Weights of a small sound classifier.
Model: 2.89M parameters, arch tdnn, norm batchnorm, activation gelu, depths [9].
Rows from block 3, named by matrix and row number. Each number is 128 + 32 x the weight over its row's rms, rounded and kept within 0 to 255. All counts start at 0. Numbers have three digits each. After the name is the row's rms in percent of the matrix's.
# conv: pointwise conv (model.blocks.3.conv.weight, 384x384x1), inputs 256-319
conv.174 098:123096119144142139122139076146133170093081147117129137152154093085121147131123154090152115094115085183168079142145120144129145146155105129154132126147157061106089161186161135084218127119148088
conv.175 094:126096173161171086137118137106174152195079129120108127127087120087140106091165119156088138196096162125137115208089154187147123119108095157111150075109089108181080148176128093134106071166118140
conv.176 101:152150135160093102171072086135224149100169100115116101097139186146113093191095053163097149156113099133148174086138153082145148174146142115123163138165147178103127142133079129098138114075161118
conv.177 101:161100157087109200191135113093139157120129139161132137152197172096138157114126106122172093158145133083109132143108198150167138144105156164183152106161196107169118168179117136141103173163104111
conv.178 098:143069147086166111093156161108131092119131173171209163109133130164141074146105103096106107138134140124128143130136111137086098150111115105100147123150193107087190108122121132124223175161120150
conv.179 094:154133126098193163073061114092144123139161132108130131118084123131118189113114103117147172069086078066194093073104121116060132145075114166081085056076149100107174091122115141125160114158106114
conv.180 098:108149119159114174131077153112158131155140143143147145136108155115156195085139151100107107144148099116129143090094148122117082114074126083145092138124169136172148159059137074164124110125104132
conv.181 099:152169102209123095160153123097120108128106119168191091071167085149179110102149101161064186145112081123137074146156156153168143134130135172127117158110084163138098117053097105111144132136107097
conv.182 096:092138117096111120150112120142115086093126073098111110137131127121213150117159091128163113092122146078147094124176118114201075174160098159094137126151080096153169148116109135152086171131100155
conv.183 099:131130089068103120192147116075115168137119170126114156141101095102134136116159053140069106181129155101130139131154117180123112085148171094176185100114151157144095127182111147156113104163132135
conv.184 098:158096133144108163172080120130141122131150117075090138098103070096104114111143149107087142179076132073151107134108151093139131130119138139126094128124114134154108117099106073061160112111106109
conv.185 100:122150103095106133135124126050121090134137098132154110172108141110123163138094129094115116113141143116086128082180172113131124140110135152086130108132062129183130166114144117139158136131110165
conv.186 096:089068156165138148171119120139132118161169170134114172074107118119174125128135146155098124106093069088147135077137086131139077070110062151113133061168106135142131099129086070155112133095102077
conv.187 103:132136091128131096064091168200143115146148135149144168183122161127148105097105104186134123102074117094120161162113159131120135145121132131122141163096077077150092129128132146182111138134086105
conv.188 101:126151104166078135139126104118076132130118181160135112107080094154120083087109130126180173153140097108107094181121140131140165104119072151156174087202160134095096103093169148172106096195088146
conv.189 098:174155165150099116137160159129118125155125136117115090142091143152081188106168181120124157096114143104105143099130090102109098121153177139083103134064120126131149058085071111132122142146155107
conv.190 102:150153091175179068055104130115177095154101115132057081132177149123124146125144178087129090098110145171075167131138065112108114158089144108109070076102133156141113044120096114124204167112067138
conv.191 108:135123134144188130117130201194195076041166091121158177116169150087135117166158118098148092077157143137143137139157126058075125182161119171054161117177126131135107107154206107125136080162166125
conv.192 098:141203127140079095157145181112091146214173120138159108093148071164137129130138120112073130139208130143126143089104121066118129115067211140106134140181087116163087125137094124140075139128189101
conv.193 098:119135084121152152194066146085096082157143069108092113141130149125165170110116147159098137119197199115155152088152142084125172172048139095117132135133116109097108138114100121116119184111120073
conv.194 102:167152119132118147174149108119098154102093097069147105177098106153081099118062091135101120076111139138187143118131120137135136142163115137112072075169111111126153093134114138101097126122107120
conv.195 097:176167132120133170132094176122095146169102081153165080095141157112114132143114157148118195170111168094093105101128166138136208165129155090159175107088088147119109122132118099106126123135144117
conv.196 104:104176118114136163146106135071089133094079163114164139068034125130077079110136078157156182150159119104182079048158121140133115109191086126119171075149055075161163054138121183098168142199131161
conv.197 096:124150055157147090085141108103142115178176118137188175125119095148144176141147123154182094179074165167127099096113081059112105202080188152133091118122131110198144140028095133176172123109101096
conv.198 104:126120140094119124137177142144086105154143124120127115116136129130111131097100132136131097151108138100137090093141129086154145115090156141136139104122079149099196092082126141139113067127077136
conv.199 099:117131101138105143192104160076123103151113123186194108119107170112116119115062111134096047138081130128130144089124156166091164166133102104110125080105132110094095157055147255146113139186170082
conv.200 105:170171119156126107161160107087094083137086131165090124156135088129075112097116108143051152122059176127161074086153125106127142126150138166153182119185125094105134114172150130046154140154108128
conv.201 099:117115117172094132149148138155115076104130086122103089096115101105143133163123152110117109174139168073137092146142138146136042158114140096168105158143113166121108124147109137124116148107144114
conv.202 105:120182162161078130128128143093091124075141087183156109116112125140164142137152092137104144093106161133105099184173118132241096125154123124093123139121081143110107136142132114119148108176150080
conv.203 097:092118118121092167175136130149098151137101126118139168094101117184143159132089071092183140125097134124169122146155190125100135142133128071159147165084134070142168136123139161115105076193100109
conv.204 097:097159096193153096146091152069130115150091129156050187105162167128105070088076130137099152113077116158180158138141165100139149169109117122156085092151144128116117134195138106098170140168163114
conv.205 107:126122117218095190137089138062104111149180128216101085149139163102177104144150127131138096137103118099099100137097150115100149130212142185159204130116130107094100191100137153128132136112080176
conv.206 102:155090130075094123111091138142085056136136106179085163133122158085120110133092127097143133100065115117122065137091105146073138178198146073104080144213125039119086131055147113129069149150156136
conv.207 095:190142118118173149155123101099134105088110112086172141107158084112139100137154107118174152162100116100135130134182165195126107113142183107151081133049149152122093127122118104114153098147135107
conv.208 102:174131069094121165126163194108111133135070137114098044062107114067126136204174135092090079131154134045147136131139150158175120130155100110166057106133135086087109110096085089094120154075136149
conv.209 099:098110154155128106075055134141108142123128118089089122130102109113070061095137096090087100155131104125092153121153096135121050109166068157114131138154151110112076117097164135089089143102131176
conv.210 098:171170114108106123129134166132137155139128139209108084138167169188127124103092135123137182146126140082151112175126065115150098110098133151167103121170072108095118140110133123115176118171127110
conv.211 100:067050158104128105106146145114130080188128138107112116101158105121157078136065107124173079159122105128179182176117149096123103137093125148161172145085162095133153132157135125161141121126120112
conv.212 098:165099115112118174155184170153127106147096170128077116145081088146104041112131121118093148089124082114134167134146152105126145116156165098109111122128099100102119112108088145143066152134155113
conv.213 103:174103179198160072079135145115123104137123116134142063102130101118138081140139134133131135123074139142095112140145142089111075155136115131088081087092109112151148163136127156163195166135116155
conv.214 098:132105114133078142128180072117143140089153070099082112090102198121152082147115145108066107151149150156139072121126129098163122158107135185167127157129176119095126166078119100099142155123103123
conv.215 101:112140122080142093146051115112158054162099185063156123122134147128128169114079148090189110134081137114137162131162118184087100100157156105153155137097182115108086096101112106092184116079145131
conv.216 101:165125136104090127118129175086147110151106079125144110167113148112135122192127124133121137126121072163112111122164144116150133155104102096116095157102149129126160109145095184113178063119236085
conv.217 101:099114118137059144102137087075091112137119142121117075089118149119110096093134108113105146144107056144071099120097103139167121127132115109178111118107165156122119154175139096099117124069186103
conv.218 097:121105153097094138136215157142104117155139160105150195185150114116127093132143132143162151134102122129129134169164095176136066111118088096108075150141131146107128154146084152131129097124175148
conv.219 102:173142131113159096130094120188136149149114179152165199169137111127114105145134149148100141161111180119160203159100179112132134059069148158147142098107137115159100138125113124122090132072156124
conv.220 105:108102091132137162083149122059175143086126128109149124152124110096146086199106074141108132169128199151115100121159104101086126103182093135098138111164135183135143122139101124145170132131198188
conv.221 097:093095094178160092150116107120113086122139089153187151116155077133143082107110158155189102144112141075147155090127142145120160114076115142109176159118128127173131116123121103202108168145174068
conv.222 105:119134151127194139155093156045126109092151109084132160116088104103109117142196067130149130087200140186152137117123110111146129090141145121080097104158155099094119133087159117106132189107112148
conv.223 097:142122141154152147138125111154158137126152138115117159197144176085091122117105089122087060093122151139137130087181095159145131109175110176157155070139097179101175150157100074154153091085105111
conv.224 102:097171129124119122164054106098116171114132114089135200123109161160159154120089141148195138135122115131088131109109197132124119105084131170107118141131098136161142073114065081104126143146138129
conv.225 095:088156103117174181097113129113070099116119200135164120114162153093111149117163112144120181147094140106127118163124177128137093115106159122089159169191147095104143196102115151129105195161079162
conv.226 103:104140125185076122160183106207106131099148151187183155115088140122120127115137186101045136103124190073066106107105129094140124175120063123086059097140135192115129115116109141108104153152113238
conv.227 098:129157127217185149102127176083138086141150106136096160132138153108154061120090144145130112098090093158137133102143120101129112152121125086112091109161119100118070128109160112109156052088092108
conv.228 100:095107092084141107086134158125139041129124105170137070107130089121092078130118214064116179159100134099124147146128171153171141118085110132127187186126133135184088174121135176146098113141162152
conv.229 097:133124115176140128120151165124198170122147115111093170044138153166106167084206145098103109131095151163106130151101099125088157067081124061120024095145096105088181103127111127123124110162175097
conv.230 100:125151082129113139211128176131160129073156105120147115108086121135165006117143134116115091074142118144140126121130171091176135160081181126138135104133125116139105149142142114125075153149162147
conv.231 098:064097141129139154092124094121097057144197181115115177119136148136097111139156130120114113147144130133171118149116057146140106121118101182074087098242118182128183123126123129168118135119136177
conv.232 098:111143161154111146078126076170166189118121093084141140151183185089117115144209128172135138077124161129123082097113154125145136093109124127106166142155139098114112070152195081102131144062111107
conv.233 098:123087143130110108049098081081131163119114116117084090117113140138065144151104126157105207136087085177178104130173106121073126145092091135191168108150083116126101114179110149108149170142114109
conv.234 101:172161046104151101144122136132155090080117143138091165205208163153067102146078144171099094091171105108126085095090126115105101178131108146136112044166206136101104105087045139119192131100098095
conv.235 102:104140102178097113146095114125115130125172070151152161131175113119117130161107092140164092177127123088144103170204162135145083078073118115179103130124151126118109083184085158119102157078107103
conv.236 100:106081070072115087059113130093149121164096085119103126139131108157136134131135149160114157132174157102103122071161139168106129153132165083127143177079077184124145165090129114146123191096116128
conv.237 102:084120133090136249106099077158162123114118144169138133144117162142147142110107080085109153115128143082145121136208126114170132129034123114095220133142168125203105162090141115239074137168110099
conv.238 104:156172126088173086134113118133163147080160115142131131185116089049111091075109181069141135087102111144115117188096138142136129063170157134159165079104151086094105070117152058089160131064107146
conv.239 093:086154066169080133142064157080180134102095108117119083166133172123175109114119129131104096118154117099096077116147152091161150143080155074134138151124121131117113117118129090122121120097151164
conv.240 100:100157069117139092115151141064128201184087151128156116162138138114176118196147190138130116113195051134133129113151044181125082117067162082157104091132174105121083141098105130108116163130214077
conv.241 091:135068201143126144105149090134098170092049109098073175086139097149147125157121118109195065076044133110197167108164162146167051130143095140145078137118155141151098105098125079130113068042113129
conv.242 098:132106110107210104105095167091111133108134100119172088115057108158102134130110084135173156129110181101118097094146146114081108087096102130097146096144060138123107131099122230144117209086103117
conv.243 100:127143142124079050097066129134149144179172199130144142143192126130103117117102119128165139082119079134132113138111186080125149116136214118134080157108125147124158120148072142122145147092127144
conv.244 098:060069080101115149125071142090122089146131078086101155116138077131064161141190122112116105119145114113169154128147091087102142119124149176112044135168092168092115097122125134036055096144151148
conv.245 099:136172117092140163155133149136128132142131084132209104200144131102132168150158193185133136129097166079088123122143129072108160167155136162110104110100091120132167170095126178090101118199100135
conv.246 100:146119144115163158148126118102113041089166122078115159164085133171123130117097131104120116113113135090115139106183128126172108166172133117130125063107190117145129095092103111110106144112110112
conv.247 106:127102109165147161070159150156119141091125174112118127146089129141091102125076142109148130111108080121132118129095108164161143166151200084095097154092149148114095110100130148148128130129165113
conv.248 103:103185119139186180147103142099140186113136100153113089151149151117163074120138115143169137117104177078138153052094095102124133112111144103106130084190116107139079092147079156119160091154144154
conv.249 102:132114119117166133127152122102097178141180092139149098156081074133121129144087166103118116168122097150173072113120085160114107174129110107174072140135093132081124159094113124114163144101121194
conv.250 104:102150169128159128089187133159112164130101072142141144105079174110134128097097122136079187092119132097131139146056102187081149104124125138083147121104121103086166089128137178131158126149093101
conv.251 094:106172096136100143112131162085092103097142201121088132116172122081110166106120141197126138122113108121140130174157088196114121139121182156110173071117150193066149057120133077073198107135111129
conv.252 094:153122130157129120130118134089065119141172119140175144171101148141134150057070087075187096113098126118190118094165172104133122126168043100126135078137137121083123151182145118126155122073103152
conv.253 100:206158090135148171153148159168099125109080104093077156168116103135113154098110093169133121104071083156145147119145130058178113161152170177110132138164125191187142123135126117193105097175112125
conv.254 102:172087168138136121175128135123103127125072149118154112127158138152176069120088128082073125087137117078079117129103139107138158181165129136151153093096149153061156135099155143062133147171075160
conv.255 107:064136111105073096152089126107091124130104142159099065132122194161158074110068107091163135124143087113156095105090128096136086154095157139130188121150169178105102173103146131146105175127114086
conv.256 106:132138099155093107115120142124151123116128121095089114096103134171104152101143059080102080056191153164059116120109135119128162101158076103067106117122092165143152117127135112106156086121114145
conv.257 099:162108112146111141159073079128116101128096104132101133091129081133147100084133097117138107118037160097106141143195135116136095135178136143168047120135179122108161141139170183186125072125145130
conv.258 102:119112107062145174172093123074144126107088111118144100148146126128127165159103197125112096127117064081084138154173136130076099157142194102176131144101156125122085106079153109131181109101166160
conv.259 093:163131126163122175083070145168118122090091069153126135150067138177148133186114164130160189170097081057172087113186120135142140069132133133175104084110144116212114120144107068166126076117114132
conv.260 097:211134108109087117115122106088143165158142100055139135086092175138136176040117147097166090169118186070068107156098120078111091124153125160163057066068146127110122197122148103038086131131121137
conv.261 097:117077159169173123129161073186151131129094072141172106160075119164187131143123119142140150100126129091116163129119112154146125184095157099137120113119121149183123118136146139185093084074138197
conv.262 098:093114211163126138085179121137125138149190146132101166143130076136184074139082127154146115115107167134154120128063190145108091142140134229114101088158101155154155083127129155173171060090130141
conv.263 098:143188178137172047117121118135108150122154113154104138128154184109127111046118138148160046127127074137148113193105111107103118135179167105132089073093134103135094079136130149138128175087097113
conv.264 100:107170172138108131150075084099084095180139126133144131129047121112091087076128113083127190146131131137087057111153106171122100137135134138140160146215124149238096107103152215184133138172158108
conv.265 097:099111152072145114123138165063093148162157151097081187139095083178088112145105111098144125136104138115178139097105090073133113063105099134136154084171125104135133102069125133123146104174117100
conv.266 105:142061150150151137146111112092117121106162112189112110094089130097144104147072143100157086134132100124168112125064108126169164118122116109127137080167164125115120157085113118128126140167168080
conv.267 100:118081112132132115131129138127174196159243165130186148145124147133121147116138095134135155085095144178183101118157096080122155118129085093174093093148128119112071122132148156111102134128179146
conv.268 090:152155101110092154122186137187114122088157122143114087195113146114149143149158108137158139075110161080147110119144124094091098139093107163115181120121106111149045089134097202165080127121123137
conv.269 104:096164094134150101141137135121112141100080132176115097097198136166117125134103117109145162053068159108120167100102159107126112100159214169181115177140095139123135133156176130132135179096160183
conv.270 102:113187136143209133114100120123166156090126166168130105076149121135155129123102093179155199113176108151100111108108115116172130176183086146128169169122124159111142167123107120147136102152129072
conv.271 108:117112122130157134133102175124110150118126175092128179091183115139143144160101110108130130163069095082168100131169117143138093087143114141183173129074138130150201132122170131141095116156128044
conv.272 099:157131096082160118094139141146100139098133130129164186144114112135133113098140124145123140098166090182176093102158135105156112117093131132168178140144161093090102116154181112079087150154117092
conv.273 097:107046166149066134119091143131110154114178054124167142182102108157147134133082095122134112140070098083104058167151172155128125148101117145126128133092045142139132125152128134118123131087069193
conv.274 099:127125120135143131148148157151130097119138141128105168132123127132133104115082137111150149128140127165158170109102093136087106177106049146145143066185128111123109140124137138112131133090126139
conv.275 103:108138187107106092121126136090170116107168121064125130121063089159155117124186130103081083148192130091229113176149059107174141128143107133115138096150187114129152111118147109165138114143162065
conv.276 096:209105137154121024134170089156186089102125122152101130178136117087150154132120147207150118117158164160059131108170144171176138137177081136102121069133085078144119161140156133174101118137129108
conv.277 100:109131127105113184160083083158165160100143138117094034129138131122178111118080168117139108139172072120179138175098124111119163160106133111185097103196132154127104132115113085142146071147098134
conv.278 095:110128170165160074126141132126115125174136135159188157096063121124179128116163143093177162147105165110098162142136154172156109082175110134162134181115153106130121160089167087086165121128133139
conv.279 100:120153113117089139170154129206122160076074157151147099118103108139141130133157119158142164130167120086089091166105117108142089127103142173078116132139095096135167124146191084123140175148107112
conv.280 093:080109168063164106082099084107099169136155113152108153091145064122119119129123112111137133094108030123173144130133101176133123122182122095115131081073141160125078083137107101109087156146158108
conv.281 095:119121092122135126069114083163134121119164128115083137122131154070089105089116144163103081128117178168095111084113169092090126091129156139134111108123105103116152153079097115096132017086110093
conv.282 095:117101135115134100106072115088113119181179092117159147160086110096111067106096057120115103159129153149155167124093137077143052102108092077144155118115154108160096145155120084165108104099162154
conv.283 101:162203164108146097122092083119091131136155142125160123114142147079168136113144162101061103157145198153116120192157149136099075085127101064174127131152133087132123140085127186105093086188141119
conv.284 098:165121119143181080106113123139128092145080057070072158075127072147111109130136152121077128132084176136163146139143113199101117136160079163126116083108148102151128110154116131116124182120170155
conv.285 099:221137072077138101119123130095120121090127163133033094131126139085146134081095114146155120141091105162128120150137114098189154155081130131131178103193130106152057142151123078124073155126078139
conv.286 104:198126155107164110152123069114095176144138183101149102138099152118119120098094172136123118125123047187129134091091127135146126146144071098164129135135173141099141071099105138138191150102096180
conv.287 097:152151165157121085093102112196140149139157116139097168121141136105123144095125113066110146110077164123122154158120073121127140118119084121164106073154130127114059176098159128126136140088137136
conv.288 094:147129115134125099052131083175205191111072102147144087100171132097121124069180103143151139064182053164168103107150138088148089129117141148117093105096157122122149100118159103087122130109102143
conv.289 097:092152159096189162109110135083093170118133062125139133054166122155217129054163116229125157147170127092094159138057119099117137120125171141158118145103084191138096125084162160152080167109122113
conv.290 103:112140137097097107176085131152136165100143112155159127124202139140116183111125100126064130100171070127063150121099164128115143115116142121118175182161160131106117125143115175164144151151190113
conv.291 103:130070123107144181146091150136144104111162132072166131121128127162122104098110197128130073140161146090126117110180092129165153134160131020073123141157172153142164133091092090095106103131139112
conv.292 098:130107142136065144111081171142177135086147158132185146107118110121091139099197177104170104170126091137123130143114076082132145082088179144129061132088128049106135145137137108009116128142135134
conv.293 097:176123106126099089186098126149156113061140131148090149195127160062094060123158139110132109093101142141134086096139125119139098096190169105138071128160101100102112107117096148112127083135168112
conv.294 099:122157107171028119124159137091132158093119091174166122164130131105138139104148103121138098126121139127070055189107152162041174099112094118188168076171134080130124118153114187153107140176120128
conv.295 102:146101119083139123165137090167211164103099144082149096091154115124112111114099132089129157076138109067174113084093131115144125112143106149122146093138118150127121119141104166142182084162082150
conv.296 109:150132120144213115117101151171172162128117128143145154140123101096127084122132137137125106120115176130193182120132127147168126086161078136131138134116194079198142096125145092105134071128126143
conv.297 103:120073086152087182142146107157121101105167123068135055086094136089104112188107147170068154168110120194132114149119107170119122104132069111130109113185119122151124118162154131111089149093136069
conv.298 098:084080117098157101121123113122108139130101080182164170095164127099094198088087147071119111084094104147133181119143092102080111036146113093129121153133121083118145153093103110108166120095137145
conv.299 099:160148167151132122158106194142084146106161134192152130108188132088150149120083136171144123141106147129135117166133165168157134116109151100134112100138150134112149111074086111139114166171111111
conv.300 103:078126128089170095109123089087126084142116109114093145102094118116126111164175163091094081147196069078131094183107161042163103125119047191120132131129100122120110078149113117105128149081086145
conv.301 101:124055109108128159189154126151139090142146185102125147141127159123110152115089072155128107177118099142160130136125136142174157169166168131176138084122106092134098174109136156155143124138106147
conv.302 099:127104142174152130164203135121135113112076102133121071103138186123145144154147126165093080119169193128090179118090156101139163126163188148127144126159103181125103156153141145118116146099072134
conv.303 096:239222111072122116116087114128122187097137082098115154225110174169128149140163141213148114120150197115123137135103119110090122116090099158143083137100083149067129098137121126075098134097104134
conv.304 103:114176153131079139157126074149166136110127070124150156208093160147175098100160099132112135079148153160101162185126111120157119106149107137128086151137114148125157090154104174134234125164143175
conv.305 101:123195118111130087078104114164167089087141138082164170124133132106093159147096150135175135143138125114147120107127055094161126107094094078076093134073120143118106100087128216120130098137107130
conv.306 099:129140107145108161126138096103135150081078163118117172114109136114071200143174098059185130102191215162087104171166148128156131107096162125124154093140099134142128157162136087169095120105102120
conv.307 101:117147140134111134143081115105109160103119153148128126161119152145126192115104195133115104077122119081129095106128170111117095130152139065121189116181131129157169163099121104164102129180124120
conv.308 102:131162109123111075151125100150162147108067081179092095105176119112120087146133078097135104129135058140157123150140082080101093122073093086133161102091100149164130144125089146226165161115121086
conv.309 101:155127119128191112139142112136125131142168130066148103131118116092088101164150140083145107162082108091111178175125192104167117145103101130125161106139153184110123078107190118173087130182098204
conv.310 104:122152129167161120158120101116190152080039091117084060115170156097024119139159140101133158125111080069109141120106187125163120180184165122153159146071120092101080114129164107093128098107118157
conv.311 098:102090153133157109153107153130171131165152118110132149089184100100147083102128134091094181119138175151135167092134154153138138100185119127159121066160154124079118133160060163121094145105165170
conv.312 099:149110172092151112160085095104149158048135153080114167119121136138097181107116195113071131088083191136094152129107132005046165125089086156123154096168101098068099087123124105129136139038090161
conv.313 095:138108096098181155185093143144113119162091095155088138072113175079174127113071073179058111114166109132128141139121129167154166163214105160156053087124148090081099167099140116081122143118153144
conv.314 100:106109147119147084153125130223160125097108113121129129189155155145111150122108124116092063098102127106132107116084114127107222077119085144114116068136074137127168093091125104094120069096103164
conv.315 103:112101131092167107096169148135112107159086102160165155148105107140172155098212127173078162160143126126129142137128083145191117102194096104148054167144146218154167183125167092087170212116157126
conv.316 089:121114130080114090105084118110099167138136069141178131133127108125098165095131151137119103134117154185037085095137174106121104120126112177160157137116130127175154126103134117200110110113112132
conv.317 096:192097135133157136085133116160137132101163143139127168158096102114125112111153180112115126173092073084079139210126149207156152116143151134156154084064076036110067124112143125134173135112091085
conv.318 104:095112126148049144096092148176179170167108144104108099080118143156172115097131168170158106118124052143115073159131081134165133137099094142124137123084116133146154122122125091161109181131090084
conv.319 100:102179112106098103166073159095083158139122066060086107110140140140120156117158139205129172183129028139083171100114150113132136108144061114174133127124129085090110087094135080083112197098193069
conv.320 094:117141116124169082098110095102147150105148129143104116161152151087140109157136149105102176137108127079128138136131147122093107152144125163141141129102132080108081111174164134111140080070134101
conv.321 102:122099148163131117145152107134075168070187110116151214151166124126134144156153088091087197071086098163136087101184213121076079107165091139119166112202098128149147152152157110200109155132072116
conv.322 098:126136101138132168068208127124115141111219104147134114144098127128112173097105111066168088202151161203139088180179055079145126052130168202116139148146198101123159086139156146119150144147099140
conv.323 092:194184210130162107167109128079128183131161150130108115111093117123122054125163118176147136115163165171180150085076129053090116135134153137092100123139076150109197143123129076190197161133065186
conv.324 097:116139145238061104117127109161136129102145159167083132113119092197125138130129199190126159095161151117129105098103130152113144132100114149060199135065100065144154189157120098113098091093116136
conv.325 108:159134121127129106165127065146170106081115074139165085184161123136174183166113190113173090112092120132122099148079151137110139103121114139138131101115084108133140135143129133172108096129121064
conv.326 106:170120129160114117139172094074163098130203089158123144104121150096152131158074132120179118102100202139087189174134131121115164163140109146095162064122108149103102151159058153124175112088124158
conv.327 098:100130131110159144138206096151155141013095066137174090169135076104133089130097129165080152110141145154110129146128161121175107107128105167117134140148162116162133144130120204116132170128132163
conv.328 096:110161076123083145125155101156189189138079145210111127191195111169058181124127087148140124140080104073131090080092141115121112193166143132200180208063107121159106117165127176132125111106126080
conv.329 099:143211076067160092167108152126098116178111110183043156134168126089160108101177159105128076149170088095141129196138119163165095175107154166130107142136135129186104176147131167112138184165099167
conv.330 100:085118173136137143161098132192126169099130135156067182119100176139166124107106101081095175125159123065115129136112107131111091083126110091135101090161111112065125139146082120111173130099111153
conv.331 103:146148164093140135161091181083100118089118151154140078060097061140094174151093047122166140107161099159176043155124117120166140106108161136138104125100056149126122124130094105133182089129128080
conv.332 094:145100181105125156125108118078155148178116127110134100169129128107079125129055164117161129150099100073099145080108188099120120113124099097094156087079094120084150140086121189123129087113116130
conv.333 103:106074176038094136141146208142140149150094108187112072166184132207133130108102170123103110090070157072107095179108134130108135120133149152101146118104155107100167140071115181151121065155129108
conv.334 104:157097103112081165146115087139199118078130124095145110117249139144106177125088075134116147051163088094132160104118151105145112122152132145085138132134086140135153114141150132106090142102163146
conv.335 093:092083120170167103091118122089081115159189099113142146128116123104092101096137124199100172097103141176058117095101141134119164124151119163076150111131104086156044094170132081135141125117135121
conv.336 099:060116116128180043150125105099127101145190132157128144129110091110156147088143195131138147172067072161129077142102097135167157111115115091125160181156143133189099119142109093187104128093121159
conv.337 100:104143127116131133105097167137137123099096120126125141164098138103104143053225133153130166096157140116127098093099118086082151150119174153133135135133152066128173090130150087118077123179105137
conv.338 099:197114130096138095132139130153185110168163145106021142134167106096122111093131128100123145218105172164136145121206113171108160120123141145151117086091158123086113080144068160134141149124147118
conv.339 097:120097130137067195057148118086125147097061170136168173152062175128128144151117118106146130097089102173116083120136153144117104121106132113126143134161150071118140111116138104144183173165097107
conv.340 096:148129113077163139141136122141170102126135149114116137175109090159135196114141166103119160131105158088162146176151103083100083102158077167092103155088085157084173110130138106075111103090135100
conv.341 104:160148073193092097107146142123165115132141169183174104141135085205122163125111167108119133143148139117119102088076131087113163114141170133153073105121082147071134105091099135132174175150098092
conv.342 102:192099107124104182103121097126124132129156126147123120150119118169134142100166142136145153145149032140146138178139123169147135104152125096102122138108138119135164162175133113127202122131119129
conv.343 105:130104163181183147135095171114139136139054075154128142102123114135152111129144145148099178092179101135109116090106130148131102159240087088064096100166087165126125144130172116144137169171103161
conv.344 100:113137139078116113105122112125129146149060174175122141146134113165092166130120065121193138124145125144073099092090207163125142097095136162134116136094104158117088171129087149082113107212143133
conv.345 101:112120136052145127111136166136120144069088122069089127082154149181095193143180074098147115108100098148149162113136191110139120090101145131130092155179144183177135135186124113125168095172122170
conv.346 103:075166111164109089162085121170097144101097133135106096108109126120113127150162116080116144183149094163110097158132122151101129079098143076155082102116118169104145124125101126100094124102107115
conv.347 098:155190065134186114137158104114098134083111143146102129098123150126144162139159169131095157079147130103127149110131103133147098099163163119126081090096116122144114149098152113078112104140113151
conv.348 100:100126084165107109100110060127104135160131171153118140159180141105166124126177126094139173135165069130136098107062136148108195128121122096157127143089095163103136198103084165152096081069088112
conv.349 095:108111111115138136170073147156195155150132108128074116100105088124079119138090121100107157144123126099148153145118153161123097121147178179144102156096150128100114101128081095128113142141126148
conv.350 100:114134110168130136137130194123130119112118097135171135169124188163102170110195129204138138163127114117128110160190146166128097085060136149139112121128126114148161151084155131152094129137185130
conv.351 098:129150134150138143090105169147114147118178098060093140111107132125095135159129112134098159109154111162108102076154132164114112152176073142109144138173147098090155084133153142106093160084134117
conv.352 095:168055159139099114163121147098095128146100116112097161067141147119150087155141098112081066158097140085109176130156120166158129118190116086131062137089127091078119055129115065055065103175140077
conv.353 108:149096083146138125187114067133130109181151117159179152131119140170124162138138146096127100118144111141172129143144128150133147148085051124103160120146118148061128144162096213102162109168096103
conv.354 101:111106166172166118169104110169138105088087148145153147077138138062074109123117133114084182105148092151108112115131103227150163069211123037145118149133173076151101097123087138070171102109107164
conv.355 099:118107144066118121067108057186142148153137187076132141096114144119122128093138106162196124096136036175184125079135084106154108148123055121067136112118077172143119109112143139147158068142158113
conv.356 098:143093166143110084215106138117132141112087080122106158096137121143152107139093078111156119116105148113084120181188132180138115099179111102143112105104044110146138117118109078117129148109133102
conv.357 102:059101111133163125112126069111166073170168083161155130123098092148116142090098095146161076130126166082122162123100136098110142163083143167113153093137144123151132135174113103181094118032113157
conv.358 103:123105130110120075104119129141097096152129235124118129124120152108063152098160076151106170183138105114112073131154154130110106154093134127096116136125152099158099099089110181156118125136118125
conv.359 098:114160114151151117097122156102115169070111120142160078158146187144168100105142058115081144071156149120079177122082131083138115106135050104167154094164152152087139127095077099120114099113089159
conv.360 106:088117109048096076112164169128103155147114168133099098104118106118136115146122142142122153149203081119109126112212098102197152084150122085096150142147119109168076212063138094179097107153101057
conv.361 103:148125123037141084134099170114119089142168130231158218139129152171055130084085176104156096109077193112168144121210091160111123141093089161100096170044119113133094136118172165086133103130119143
conv.362 100:176136081161106099132086122144104089118139139066169152183116095154153104171130122164112170066102091123145106122139072081116089133083112140142106098138132112181138109186142143209088144136195085
conv.363 100:127135192069073127097086131167156132130150124050078156107114174139108165129086188124105110123155136147154087163119107161172105119097153121112081129131168144128121187082081111076119140106109066
conv.364 101:125113116136106115117092224105076111146157089109094118125077059125139145147118084129131103102128147212143121165160116075111147138119158146100164170132078137133130137149117074130119220148169172
conv.365 104:163107133100079067139077137134055130186143118090188079115109112067120092106113133084121144158105111102087095088074198044167133087091124040129124139104068114085148088137134094174156119117109099
conv.366 102:138150082178102120166115172133104152117072116156148128132117096128132085108139135136168198134081104131169128104140133136137194086083148134195111119106132157178097196121116180166113152093122148
conv.367 102:082185138101144117124129188175124176080134166102047137152128135190170040125105137183116146083091164087137079117157119095105123109164147106144135101084140072198119134090128111139113108101132084
conv.368 100:102147135129123195112117115139159133125202101051090133146095144156147155132090109122164077199144089098167087109123144131115135145138108105172133140170145152093110148074142123119145121146116148
conv.369 096:156139133127153125123098104144146172131120125175030162138111133120120070111124113096163097132118157081115148135075170092115130136143085085152148072128152123111105125155103096153095140132105132